config = dict(
    dataset='simulated modem signals in the audio band',
    n_mels=80,
    hop_length=160,
    targets=['modulation', 'symbol rate', 'carrier'],
    depths=[10],
    stem='single',
    precondition_frequency=32,
    warmup_steps=1130,
)
Rows from block 5, named by matrix and row number. Each number is 500 + 40 x the weight over its row's rms, rounded and kept within 0 to 999. All counts start at 0. Numbers have three digits each.
# conv: pointwise conv (model.blocks.5.conv.weight, 256x256x1), inputs 0-127
conv.120:497436509559501506471609516569421516500527512488429567503467504521476433531510509533523508520508480503610443482490530506510503435482480501449415479486485449516580531486481479575510532510498508502465542552550537494526510499506519464489509542535498467524582492511563472522466468446563458452502492480439474524439532481449418453516541460493445507464537453456491500442527453471511478508535
conv.122:512554559563504481522504483496533550453498498492482431459493510515534481541454509479565457491556521525564468488461489460497488535425459470508453516515526533550562506498444455438394539461512532555530447534424563475499608531496547471439461475473475502513470432544488500517517593491512455486523473515481500515518562467430427463542571543547416503438467460537451455516479454518541470523520
conv.123:564487466507515417554505523533567504506513423491469444454497548490438476442537518544516483529491490505449486505493489524458525519563523537483436561441545569554399473546451491498470539518497450411501518583537510529556455530509566540530500471506536515551472526519523477482516505569501514554510520367531541523562450484485515514541433480531421474513452539462541502508446489536470525467463
conv.125:467521530585473443469544523551395526580478463524562456533538460519534528505471471551528571581561486537493515499504500460520452554534519474470540538551496566556482482540482468561487579471467550439451516547465491519553500453518488430514385480503538458528567556416468544446521535563545467458551469453482461480458573488503510482506567458474549493545425467562469500503547488469467487533531
conv.126:478449466510551546519513600528422551466523507438528364486453537518565443508488503530547522594482514485474517490513486489503472466516462483567529429509501544530549561504470580526553518538532454518411430411483466548522477429509542496439517520451448488550527492546455489493509476510465544495458459529448475473444611448440476511514457497516488423527464454462416495517465486444468487438548
conv.127:515535518502561454510466547412496485494474485548463490475523511601511481505448532553520498520470533532529531494544494488445446455517511550518517559455562488484601499468492507465504488438460449469445495433456480457541546486509537513530488466489508523433603484499532444540517440500561470530475529553438478451522492494494432501478538572520436520463522543560483478479528514514469444435492
conv.128:529546517525481529414427483525465528440573480415458496506520525519424468424447498564499500541511506475508508524511424487478419459532525463566519445482485521517439549519502428493554452478490497480615436501475454407498565487479538493507535533476492542473544468520498511550491482411552536464478545528473534514408424503531510499493460542518494460516442484500492531494516532525516529353558
conv.130:442571451480441524565444517461452493534541499487484515490579466535463450525506447525454468450459491489561421498494449590443446494505516441571577513498562507510519486492478393482411454435498467501410506440456560481490515504499467515514504526520501532536501505569498512440527485473511521516525594466541420408518553478463522492481514435415490535534563475447478536538425582535526517470508
conv.131:471511478416515441519483487520461531491488590514496516537475515500527529502493502515536504412469475592494505484486476471536443510492474499489591475576474562571588565478580525471454520478446488519411449437453489472448442456489464474477502531542524470434573517454468448468500465522493462514572490457480491417470546494530504469533472445597496464469619469518447524518472519501476522497599
conv.132:477578536506489493553422507526568512471494536478561504543476493579448446442523536514454478538537541397500621494455484451467424515493514451447508566484508507485468522504578455559482470520478492528536505549600512490490523533553527576513471540514485435483500480489543513500463475461524452498476591613502440545518565515470478482493563499518490504460545509496498519483445556517583494444451
conv.133:525496529414489473496511460531491519494500509569463468500459534484509500437505493514473495506543616537461488449520458521470544508520515596490404458571476495490569463492530419517523547492495505479460450445474529500468602458541527491535506453485475491528463523554579508455495455485487543483481559536479428495487513469506476515462545449447498539464489457522452449497546534476576508401587
conv.134:469584465528475451536511442507483511494494565522495464454484570488602477497516580482563535478415473467466491493454473456537527481526471471478586517435642527488547526529631512488537487485554487535479427501467521475464476505515481471481473490491550497480492477481537488567491498502479514487486463536492458525493489516524414495518491560428473466479527467578496496461441549460434508499498
conv.135:549452463488524510525444475560473533549497454523521545454518535561473530471475527509482512500477488524514478526467547429514500505468517443453561466502502466507450443504448469466514535497537444434553491415537494459498435450526534596473464476493500527519626418591480496506514522494556446470493419484522478553536516461576526507537460512499500507496502492526507496513465472543522506462488
conv.136:556448473472433581556434517521516487541489453481472452461476425518545524469517481441524513500433612447547560550497447557513470470496509498547481415488500488464533456533437449492436517494432471524502498452415587459563518495524499567550515507481530489536490501479562497537535488461519497503492531496552509461534516546536486514496413526405410546503479504481499534501412546521537482563490
conv.137:554482494557505528533524463527500495526555507621502531501513522466566467444496539487484505449548519456495525518534516519446500482473497491452487550516491471458468513445493427524454462473441418553532508476550420474474507468435497530445484493508569564484476496558560468491483422420471515460474490553516493555494530519522596490410489479528582520428437618475498497470471535486542490524559
conv.138:525607457507542440513527514495476505477481478531517486532487491500514511389463507480506503490528539546459525499430552460486470583499495471508493461489571436494488552471426479552483498496366491532456548444472441496447487492492534573430553504460442437467502474460561506514473451500437492436465488380536528475414525525515535498528481530512490498539537498505504490507448568536491431443492
conv.141:513439535470457547449497502494488489524571551605478461426506477506524523450500496594493441494465547503435602459557564513445509452550515485422517460530500508446505482493538543564503509526515462418544428496582434549479477520540488553541512516522472529488483580404511487482556526501503412461504511539499543452441531509492565492567516546476486441443451465467507549531431512469513531477498
conv.142:586432471495517505491473424459489500530503503519488481475479498483579518430491555505499443484549519527513556432502568470489526407466471492504530474466443538488428570508457440512526542558534460566466513542604527546536486472533497547481471492512504479471519425499487583477471594524492490472557477474501447537441506472472476444526451505488432484484530539506424442491458425520472444521468
conv.143:471500446568517508435449488537445512478517486513456464499535497469500495484491478510515482509483500478571512513614521563448538531546481459513565468516540468465461426536507541526511525491570460453520545524516524519558441446550464582474430470511485455415450549548516523537509432535517435515450524510464543487508553519429500518578511502472505532469385495538485552496478463504484460468444
conv.144:480443517509498489481505491501480529530515520409542439493450519540480520483517493444516500508485546562503464512480541535515502488503510508543473535482660551463531531484492480530524490498520440571450518455488492416474470520395454556534503479473557432453460447639486500487491500480459536471541494502524487572480619476482438461538493526506521486508410518508468580559515522474419437521519
conv.145:486560486561455463408478526513515451483491481496510510444473551549460497479504435486494457518503518534536429525536508472582511490584467425450598465517521558508477464447492471551617501553500536489451468489571581500440538543540487547486453510516532530514514514530546514550514502451568565530474503380526504548444538492467524512462535474531502505519449491498511493475423504541512527506484
conv.147:488514516555566579507503532453568552483487497516523480516517540524532525402540552537462495519465451505499528525488534465565541569507466549481530576476513533492477521523476501517492545574423489482510517482511531507493516523533613547568503550503492504472506477516528486524539480515540468580459509513480456509522494488489452532457481472527513460464531523480484515493465463444558571519500
conv.148:463491543530520524473504486473543486491518534430464498452512505547502496556506483526511373522535597486464436527460441518470413455490412488553477487527374501533479501436405487568432496471463513465489483554515525474544419486487491552514500519437500525495514585589565475519475523518506492497525527499534505555496578504543501494507472529546511490480518518502463547486482494471526612516534
conv.149:499484460564497508444505516469475468472465503511478548504566532487535533481448548464517508554477499546515471503511546502545473522542480490520458502501474522510522482589453519518536413503528527527590526500534505469600479504481454608518548488460525458457499437522528485489539487476511516428493511546463484610516501545521559465463528496469479457460529529509468459450476471497531528500554
conv.150:516524491503505501443532473502521511482532512544520522540509500480521551441446553465470468482600567598527492496509540447596508463562494463523517531497553497448499474429412472510526473441351504459523465501564460416496484455484472522504464523460568457526414508534520490479527460448517469470506508515497529470437519564473476483509545516403454529491497493522519480505465504552449488472490
conv.151:499426506478461496528602563501496487426437469485516584441535545482424475490457504514518462521554508472530525509503516527517472460495438580527509492552504483449639517436487494440476528566483504535487428511518530470536493521518497467488445463416494432495437548471539607518505411495458522552547464531551498505539527510580494515517468488434432516471453451479475539472460522469498500464493
conv.153:494507475485486504501486477567488499523511464511537505495513468572501460525478545567502458450441529456462469544486549451522500523465561487477520508465513534543530475506401562510499528508502470414439493485573489425449396488535500581521414464528425512444515442537486474514500551426541478507488525500514517475502437474522500475538558532450546489497460523480510500611518509472506500479430
conv.154:426562428610499473575512496577497459535505496519481486594546503529480435545492529583561430503443546569543512502489522512547496527496450392476542452521457515583543517496474512497499557540468506517495494532484470499572436443476519506522483488495482502489518459442530514526490482461486487450574539482485518490508508547532428503479474456510525507506475499474508543480433568568502511524537
conv.156:541491481465458406495391523497473498436522537525482418551437468574482563477456508511485533505370532514559430410462544513483460547519577483481512508571577424582447520544513446488511491429497492526489453405456461495465537519454561527493473462514545535563516470519503492518502483517492513438555432452468548461591577466462470464487483501526464476499500539490542515539476515553548479528428
conv.157:517469494444480442479470489488469484563497515498476595525492449449473465652472481454535483457486526431494490457514451470494527460528466608492467517505446493532464527509631525516479447523542442526600491490496511479483498459529491531533543490456482521484450475486535493493472559449439470443505475436488492429482425516507533502467474500652450516468467426497509558476561463469501443405516
conv.159:494479457486517446480508506488452587541547540503512482542475550505493395518566479534497506509565468526511525481443514538563485526491516515537556495446512525513462538478458452526426533427512489466572483484531533523479510510519576551484468517412424490511464491444501448501510545504545472478547475495488450486525441493501380421402529444515484538464507484503497510537462500518506543482469
conv.162:472482456439493359566482535490529473543493491496576503495525551541602553455527526518495449408512509498483507526520475544478537495452511495459472513493563535575431435496465524386509506489442506401455541528594509477574463468461517515568478482511518491482487520526516470528516523448583427513480509477560541451452541546556574492496481509500504530528477521541538515588556509529518564555503
conv.163:509511539451531468506437520539456532525485470519500447473524524514436547537471450570593534551467458472486616576526557496526491412486459548455470525483533424566511500533442485528467513537547554569554639524471454477456447454494387507440487463464489479458444438444508463414549531524467516402529470472521542497495537500474461514548515519485524479503584504566534540549473474494501529473494
conv.164:492479527516514457431517563581499485498519472436523426471487470471507586514520520533474511660542528462453517495484455448566577506460499481538460586552497515521497467498459445465553460490444531528449559492521519458584434481522510472458462562519474580513534467533517478492512509524485479424533528480434549528501502439454532526464486479591476438549499492460512497479562573545518551514516
conv.165:511511485551559465441484562485455513506551486539521578508499491497494533535496432507556519526476454496477531494552422483485443489538489591506533526433659486538490475549495495513493471489562521478481536506569467544494504460490440491460553429475546467517508534526396486453535494450478437570481537466423453486523579467551420513432475525452589509587511487565492528488495626505472440521492
conv.166:503451548469533533555553569574470482532522571498505524519562526511486456532533492547531472576469460546540525524507513494493479547525500467454447528562409509542562539500504446511584456575400487494529464465580527532486451523506510577490516507546422498538430509559516484560527501554498460485515511567511504531552499479492554477495420592467508507509526557502494521531574481441600541518500
conv.167:537460565502550441580514537528450517529525506516522496497543541531451490476523479574444566544578465470490540496448571502483508468505535428488506433499493500555527548501487466522567486514418511562451466391540491552535522491479485516481492473456531575497491567484469481539483588454468467492453501465499539438418509536548539487512503529446483447533505516486554528542477531504454553530428
conv.168:471522524537464532554566532495522493514526585461487486519517519521474459465510512475481534457576527439527521541517514495510517450505525526475448496460515438505492439515527528509487465495525476493563548522538493502516549498525491521460549517489503415567473572486525497590488456456489493574484484478492465494554552432557492513514480528536491575545454499542498482533462476539583539521493
conv.170:540442553588563444501486482535465556518547519498538442442466500491459548482493566541558536579538479432616555459481508494479538494520472509469470595570515473575487543488470407449477530534471499484491523490474489522519496498534524461520486494511450561545571530522554480469514601462515592476494489474497521543515504514475513495479468524578522477488451529431478495517531436471453539540515
conv.173:492471497455527532635505585580509509514477479528508456498485540545449454536546583522473505462533444480458581526507477525499483584459531455473450482489521485503501484635493456522544476508558467446472512465495522500483436463563535509490398517463427503490464501568515472508503476478451499503427510571524519556465522496477465524536442472460483472492554511497514545501470537459524493504459
conv.174:466471469453521435483523514456470461460539527530471557566493507476554461416473534474444476475511505491514478470448466520520417505466507514465553519508386461573513484474522476421503487470490511538559412484531531439504464500465518588492451519528516422494513499551493468501484480442455556547522468531536494454451507520534535506458516520471496535521520493550531482560564479536500533463486
conv.175:485488486488531462551464471526540567511467527531497638422520507460492471471513490465456519499509476460470492514433457457471474525516498496505621535451459506541482459515464462504501440530478436539501515487481466523509560566492487470528562489521510528550585489542493535494522477486375594447473502435468524524491476460557478515446519451433432452472610473485514470478492484533522475472503
conv.176:504499511448530533570550562493524537475506481522438445462518516520399433521449519532502500431526485455449535523544479452491545490511540439541570517449466480500476480526476484467491484497440513494429497454518497443449513473547485552525548483463509464482471493502500438500432536486510534497492516542536498481475476543526499447610463497436491557559540547540517482617468447542503508496401
conv.177:533530546467512511440542487519515523500509510559504407503568534514496588455492509494461526468541530511494528492480511475528563497491506471478527482471548567530547536499506471490494502492422503516576460449495467472464413479472434541498489479510491384503541492507540484507483507475524549502474474564506543475444559553540490483508505572446590480524582493580515558518579489517543517519563
conv.178:447559509480503478476470485476454471509487458521434460478513497451560512493484503529465524479444486565449430481559499499454489511504461456454602514478514505541519502437445466463553543505551553473458501481550522484509454482528454498455489492579528543498529492494454507439526475501557526489509501492569478467447498503396487423434458524511500530547468461529553498532573556483501458453529
conv.180:558506507509530475486492498506642453522564457463478507443505527432408535496439602492541504550531471501526518463491454502541522459520475536529486543523490413557521526458461498509525485518468494480542583555555535544532480491534512598425609490495480479493536432439503473520544566562562483522475556589487501587483490530519567479429536541515557494467520553478551523531495511511540499481513
conv.181:535427494487478456577542500512511491548506563458442497505502467473481454574513541514474542471526510466518402526477506528523481559554564475483505518497420496503507498507443470457487458463552489549519685453524514514448562499511459448567548478482478585476491494469573516498471464479501561479496540461500551448419488496520508527435504480550521463537551528491495425509571500514477488442554
conv.182:479480535406490454515460487525534475546552499491550513475554491507411490560522450542543480449493501423531540454540522445500583513440469439454534474489536484527536498487483500416517535483429493475442524545533472400470486509529491553564506515459466402488443505445416525537451460460499493456487526509512516523454543495554577512473454534503485540540575544546578478553502506563545555446519
conv.183:496495468473450463570565494478467441486456406512513500445501525534618451543511533529490471560421484473478585551515531462436515473496469587511498504479561502547447446531444540492496531504493498492486538486440485515508507450532450538479494488537454533480468450467488506497515519473562512513472494424511473481509399595493543502524521471502501486456476505458563491483480527517555400422438
conv.184:524435471512524461533497504569516504494532576510496479457507523497477401431466560494476548445569481531488509524486470482507436518529567514436518566519461480509486485516481506449502526533544558408447555504535482438490515490490564571487427538551541480547507527462514455484457504548444479476483536417531519579533483504519483492493505466525501517534445496488536478554448459609438444485481